From a checkpoint of a small image classifier.
Model: activation gelu, depths [3, 3, 3, 3].
Training: soap at rate 0.0021, 5100 steps, batches of 256, held-out accuracy 97%.
Data: trained on short English words printed on busy colour backdrops, 90422 training examples.
Rows from block 5 of a small image classifier, named by matrix and row number. Rows with one number belong to one channel. Each number is 200 + 20 x the weight over its row's rms, rounded and kept within 0 to 999. All counts start at 0.
After each channel's rows are labels from the 100 images, of 14848, where the channel reaches its highest value: "place" is the part of the image that holds the peak. Only what is clearly more common there than usual is listed. The data: short English words printed on busy colour backdrops. In brackets: how many of the 100.
# convs1: grouped (16 groups) 3x3 conv (model.blocks.5.convs.1.weight, 112x7x3x3), inputs within the group 0-6, a 3x3 kernel for each
# convs2: expand pointwise conv (model.blocks.5.convs.2.weight, 224x112x1x1, transposed), outputs 0-74

convs1.36,194,221,172,177,234,204,198,163,187,188,238,207,172,184,182,203,188,208,192,203,183,180,194,198,190,193,203,191,182,197,192,163,187,215,231,206,197,171,184,207,192,196,195,206,195,218,221,215,191,227,214,169,167,197,229,131,222,234,214,198,184,210,194
convs2.36,189,194,208,205,205,212,232,166,192,216,212,193,216,201,187,238,152,202,194,202,178,184,214,205,184,198,200,205,168,213,199,190,177,156,199,218,193,214,214,200,204,159,179,218,157,205,202,202,253,236,205,184,198,194,209,228,207,218,203,194,208,205,159,223,185,201,197,195,224,202,228,201,208,174,205
place: bottom right (32)

convs1.97,192,208,199,188,212,226,213,192,184,179,196,191,211,204,182,198,190,202,204,198,184,203,177,210,203,188,202,216,188,245,188,209,188,197,175,217,233,241,153,228,244,148,191,178,215,185,167,241,208,178,199,186,192,196,232,193,174,176,186,194,208,210,209
convs2.97,188,217,229,196,173,187,163,169,184,161,197,208,218,202,191,195,212,172,202,196,208,198,252,212,239,217,244,224,178,248,194,206,213,214,210,207,186,199,220,229,211,197,194,175,175,193,180,176,177,202,200,177,211,214,238,188,181,187,199,191,184,188,216,211,195,181,193,196,185,150,126,170,175,185,210
place: bottom left (32); middle left (27)

convs1.47,220,260,216,194,168,175,176,157,158,190,172,222,222,225,198,190,204,196,194,253,191,183,159,208,200,197,220,196,202,198,201,197,215,199,191,192,181,205,175,176,193,179,208,204,205,196,174,184,199,191,196,222,221,225,195,191,205,206,237,206,206,201,187
convs2.47,200,206,180,237,193,209,190,217,193,205,223,172,226,209,199,203,170,201,194,249,204,194,210,205,239,188,222,206,196,229,198,157,176,203,207,196,207,199,202,180,212,204,181,213,206,196,223,207,201,203,202,232,211,208,219,202,204,183,191,201,221,205,182,218,192,199,198,199,188,209,181,243,198,180,193
place: bottom left (39); bottom centre (32)

convs1.65,183,212,194,189,192,187,198,192,217,189,190,198,170,244,180,210,240,187,186,219,182,201,152,229,199,189,227,184,181,199,193,214,217,195,207,214,184,173,211,228,215,215,197,191,182,185,183,207,194,156,238,196,206,215,163,191,227,196,244,223,179,217,198
convs2.65,205,196,175,200,197,181,166,190,191,200,200,225,137,200,187,212,233,200,196,211,201,212,185,188,239,181,171,165,187,212,189,185,223,228,206,215,199,211,182,215,204,176,198,174,209,206,175,161,228,179,213,192,206,200,244,237,203,183,201,199,179,203,189,202,179,205,199,195,208,215,211,200,250,199,179
place: middle left (25)

convs1.76,234,166,195,215,200,162,195,196,191,180,200,209,201,177,187,215,187,223,219,214,195,182,202,210,200,184,205,207,228,208,212,206,202,161,143,184,217,240,195,200,196,209,194,135,187,201,197,200,220,223,221,216,177,206,194,202,196,172,193,234,210,229,204
convs2.76,183,197,202,136,183,219,197,202,210,197,186,220,182,200,203,234,208,201,186,185,196,208,207,201,175,205,227,219,185,177,195,209,253,215,196,182,195,159,251,220,179,218,203,199,253,200,188,215,187,231,183,201,198,186,191,223,223,207,210,208,216,201,197,232,181,198,208,205,233,184,216,180,199,201,238
place: centre (59)

convs1.23,171,134,200,190,273,230,192,152,167,197,194,197,217,225,208,195,199,188,200,200,188,197,203,192,180,185,199,188,206,197,157,195,205,216,190,176,202,225,215,200,193,228,196,193,199,186,206,223,228,198,185,200,185,221,201,214,208,219,193,206,198,207,187
convs2.23,180,199,218,155,192,206,215,209,208,191,172,186,180,204,206,207,220,212,188,218,197,192,223,183,184,198,228,202,226,218,214,212,175,191,205,203,218,181,167,175,198,189,209,215,198,196,226,189,230,210,196,190,203,196,208,202,173,229,202,203,180,205,167,177,206,188,200,202,198,212,204,180,154,167,194
place: middle left (32)

convs1.50,221,184,207,212,196,194,187,189,192,199,188,165,229,224,209,173,217,206,207,146,197,193,220,209,198,229,197,187,206,205,210,220,203,193,208,185,180,260,211,206,246,213,212,168,178,173,176,176,182,191,207,193,204,201,188,165,225,213,175,214,210,180,179
convs2.50,224,199,172,238,205,197,197,221,211,160,211,212,202,192,209,257,182,214,200,160,202,166,232,209,215,199,224,192,211,192,178,206,223,208,194,220,197,207,196,221,197,198,219,219,241,191,245,229,174,197,185,198,198,201,188,191,228,196,204,196,202,198,201,205,209,198,198,196,238,175,175,184,194,185,183
place: bottom centre (30)

convs1.17,195,220,179,205,241,140,192,185,207,189,191,225,171,215,227,179,228,195,189,195,183,201,202,198,181,226,191,188,215,175,194,247,179,211,207,177,185,237,197,187,241,167,206,222,182,187,200,199,182,213,210,181,195,215,195,195,178,199,204,206,195,184,236
convs2.17,193,205,195,223,202,198,211,216,204,235,218,176,210,206,191,215,163,172,237,202,194,226,196,200,145,195,218,218,191,184,209,189,223,202,203,205,219,235,203,188,198,213,201,166,200,194,208,231,197,194,200,249,202,205,222,175,198,183,213,198,194,194,177,195,201,200,199,202,237,190,201,215,222,180,223
place: bottom right (37); middle right (29)

convs1.28,214,191,194,215,185,204,189,220,195,222,162,217,229,172,213,207,183,206,210,178,225,213,135,235,217,174,213,185,190,197,202,180,187,217,208,191,184,188,227,216,177,229,204,192,210,165,215,166,185,240,178,192,199,198,187,235,203,191,204,181,193,196,178
convs2.28,188,202,202,249,232,215,237,157,217,209,205,256,173,204,208,219,197,223,240,215,209,185,217,211,197,191,255,221,189,208,187,208,169,187,200,174,200,201,221,187,200,191,182,209,221,202,144,184,241,207,204,251,204,202,198,233,167,207,206,198,218,205,199,183,196,204,195,204,195,196,202,235,215,210,214
place: centre (32)

convs1.110,202,162,178,178,166,202,211,153,173,210,207,204,214,166,206,249,191,227,211,205,207,206,180,205,205,210,224,211,198,220,240,151,180,214,177,178,199,210,187,214,195,184,208,197,194,194,222,187,186,194,215,188,176,201,165,186,181,195,183,202,223,194,230
convs2.110,215,201,220,137,227,183,210,216,194,220,216,184,220,203,191,197,210,197,204,203,196,197,206,186,205,210,177,224,191,209,197,198,228,188,206,209,229,234,190,150,212,189,196,200,201,196,189,199,221,193,206,216,206,199,185,166,220,151,202,193,201,192,190,212,200,187,194,188,210,230,196,234,253,171,221
place: middle right (45)

convs1.101,195,220,204,193,181,200,192,193,212,183,193,203,198,185,203,204,215,218,186,176,183,176,171,222,212,249,209,199,221,189,215,214,184,202,214,215,204,213,186,217,189,190,192,155,222,153,146,177,201,254,221,216,227,198,217,192,218,205,175,181,181,193,193
convs2.101,188,198,199,215,197,215,188,190,164,234,235,171,232,204,197,193,200,192,211,186,187,212,206,188,246,228,235,188,199,167,205,206,189,195,207,189,208,218,183,201,203,232,224,188,240,204,241,222,198,203,190,212,210,207,201,230,222,199,216,199,216,204,191,177,184,181,197,197,182,196,159,177,168,176,229
place: middle left (35)

convs1.57,201,212,205,188,190,207,201,193,241,176,145,188,186,253,172,160,201,196,218,241,186,191,201,231,193,229,171,200,198,201,209,212,208,195,187,195,189,216,197,224,182,210,204,178,202,211,154,204,192,190,172,182,210,185,209,195,206,195,195,187,213,235,172
convs2.57,183,194,208,211,207,177,242,175,180,182,179,232,194,199,201,172,194,173,178,169,218,214,217,236,225,189,152,242,191,193,200,190,161,172,202,205,198,217,165,182,196,182,190,220,187,178,200,254,219,190,201,186,201,201,202,181,176,235,203,199,214,182,203,224,187,215,201,189,162,204,193,217,194,198,181
place: middle left (35)

convs1.53,211,209,204,209,197,209,198,202,196,186,205,221,185,211,195,193,185,183,190,201,208,172,210,214,181,151,191,187,206,205,183,197,207,203,202,184,219,169,199,242,208,158,202,294,205,208,189,205,193,189,212,190,199,185,197,222,173,193,212,205,189,169,233
convs2.53,202,200,194,196,214,201,207,188,154,212,170,224,203,194,188,173,191,214,197,181,184,218,200,197,181,201,196,175,193,232,199,202,211,200,201,209,218,188,175,187,201,219,175,223,226,205,202,211,213,210,209,182,197,196,224,213,199,196,192,201,215,204,183,174,184,201,200,202,203,201,199,177,158,200,185
place: middle left (29)

convs1.9,211,222,199,198,202,191,224,212,202,178,204,191,197,176,248,213,204,185,226,202,220,242,160,202,232,152,205,229,256,182,214,211,196,176,183,210,205,166,203,227,174,197,200,195,206,185,208,205,215,208,204,220,200,199,184,210,220,188,205,203,187,161,218
convs2.9,208,206,209,202,227,193,205,219,196,140,228,173,188,207,205,240,131,206,219,176,218,205,168,195,231,197,172,233,190,192,206,202,215,171,200,199,179,212,198,176,201,180,208,208,223,205,143,194,218,212,220,158,197,199,216,247,212,206,183,198,191,195,240,212,193,197,200,196,176,210,161,192,192,195,234
place: middle right (37)

convs1.92,202,209,197,214,185,188,200,185,195,183,160,229,227,248,197,209,158,173,208,206,231,210,188,209,209,170,214,208,187,182,202,226,209,204,173,186,195,187,190,162,181,206,183,219,218,204,183,206,181,164,193,217,206,189,207,242,210,187,164,199,224,193,240
convs2.92,144,208,187,223,203,188,188,227,191,192,190,226,212,199,197,204,171,206,198,212,227,208,198,202,237,200,209,234,209,214,204,217,225,162,196,196,217,212,187,196,184,203,198,236,201,196,236,226,181,182,197,195,197,195,181,202,218,205,216,197,192,207,228,203,211,211,205,206,176,224,159,215,206,194,274
place: middle right (44)

convs1.15,198,194,192,205,187,216,194,197,216,177,213,199,180,211,180,203,198,192,207,199,170,202,213,199,206,222,195,215,180,192,218,128,240,210,172,213,190,178,219,226,150,240,219,169,200,209,193,203,229,191,182,226,171,173,179,219,206,204,217,201,205,192,199
convs2.15,231,200,183,187,180,178,204,145,200,214,190,218,219,199,195,197,192,218,182,203,194,196,210,191,164,225,214,224,208,198,197,208,174,167,197,212,217,223,196,200,196,219,159,221,168,197,179,210,178,176,216,205,203,187,204,193,219,210,198,197,227,193,203,213,214,195,198,192,167,195,173,181,244,209,220
place: bottom centre (27); centre (26)

convs1.39,170,190,203,179,192,225,151,200,221,211,213,210,192,212,211,231,184,224,182,199,191,175,214,195,182,242,183,214,180,192,211,223,183,204,208,155,199,228,199,181,225,211,215,223,201,216,161,202,200,170,237,197,157,226,211,214,192,206,222,197,187,208,192
convs2.39,210,197,212,221,147,204,186,214,195,199,235,203,179,196,207,197,227,169,179,193,199,230,222,198,182,181,221,202,202,175,200,202,237,192,198,209,198,190,187,190,203,253,216,185,208,185,213,216,175,193,188,137,200,208,184,152,192,192,194,195,184,201,202,230,193,197,199,192,216,213,218,192,183,228,178
place: centre (59)

convs1.48,210,195,183,159,232,257,215,169,163,222,200,204,194,187,209,228,208,179,204,174,196,175,223,210,199,187,194,194,186,211,193,207,185,186,193,206,145,208,229,207,181,158,212,204,181,227,196,172,178,211,209,214,218,187,195,204,216,207,198,193,203,188,229
convs2.48,201,203,193,181,248,227,218,208,204,208,197,204,195,194,214,213,227,174,215,219,212,202,189,218,197,175,197,166,206,206,208,185,172,184,200,205,200,189,215,211,202,280,194,206,161,208,185,168,187,247,204,194,204,197,175,195,188,188,182,199,207,208,201,204,223,206,199,202,160,201,150,170,168,206,180
place: bottom left (33)

convs1.71,222,196,195,202,220,192,186,204,210,207,188,193,212,170,214,223,195,200,203,201,215,171,212,187,207,170,210,219,212,201,200,214,177,157,215,195,201,204,175,166,270,171,137,210,190,205,188,217,212,186,196,186,195,217,189,218,192,203,203,228,183,182,233
convs2.71,155,193,196,194,252,196,208,243,230,246,206,209,219,193,201,195,226,231,182,191,186,229,202,181,180,194,180,188,177,209,189,183,231,198,194,206,179,193,128,197,192,170,208,200,168,195,173,201,214,190,206,215,193,192,196,237,223,201,208,200,211,221,186,209,203,200,201,204,253,226,189,233,250,202,197
place: middle right (67)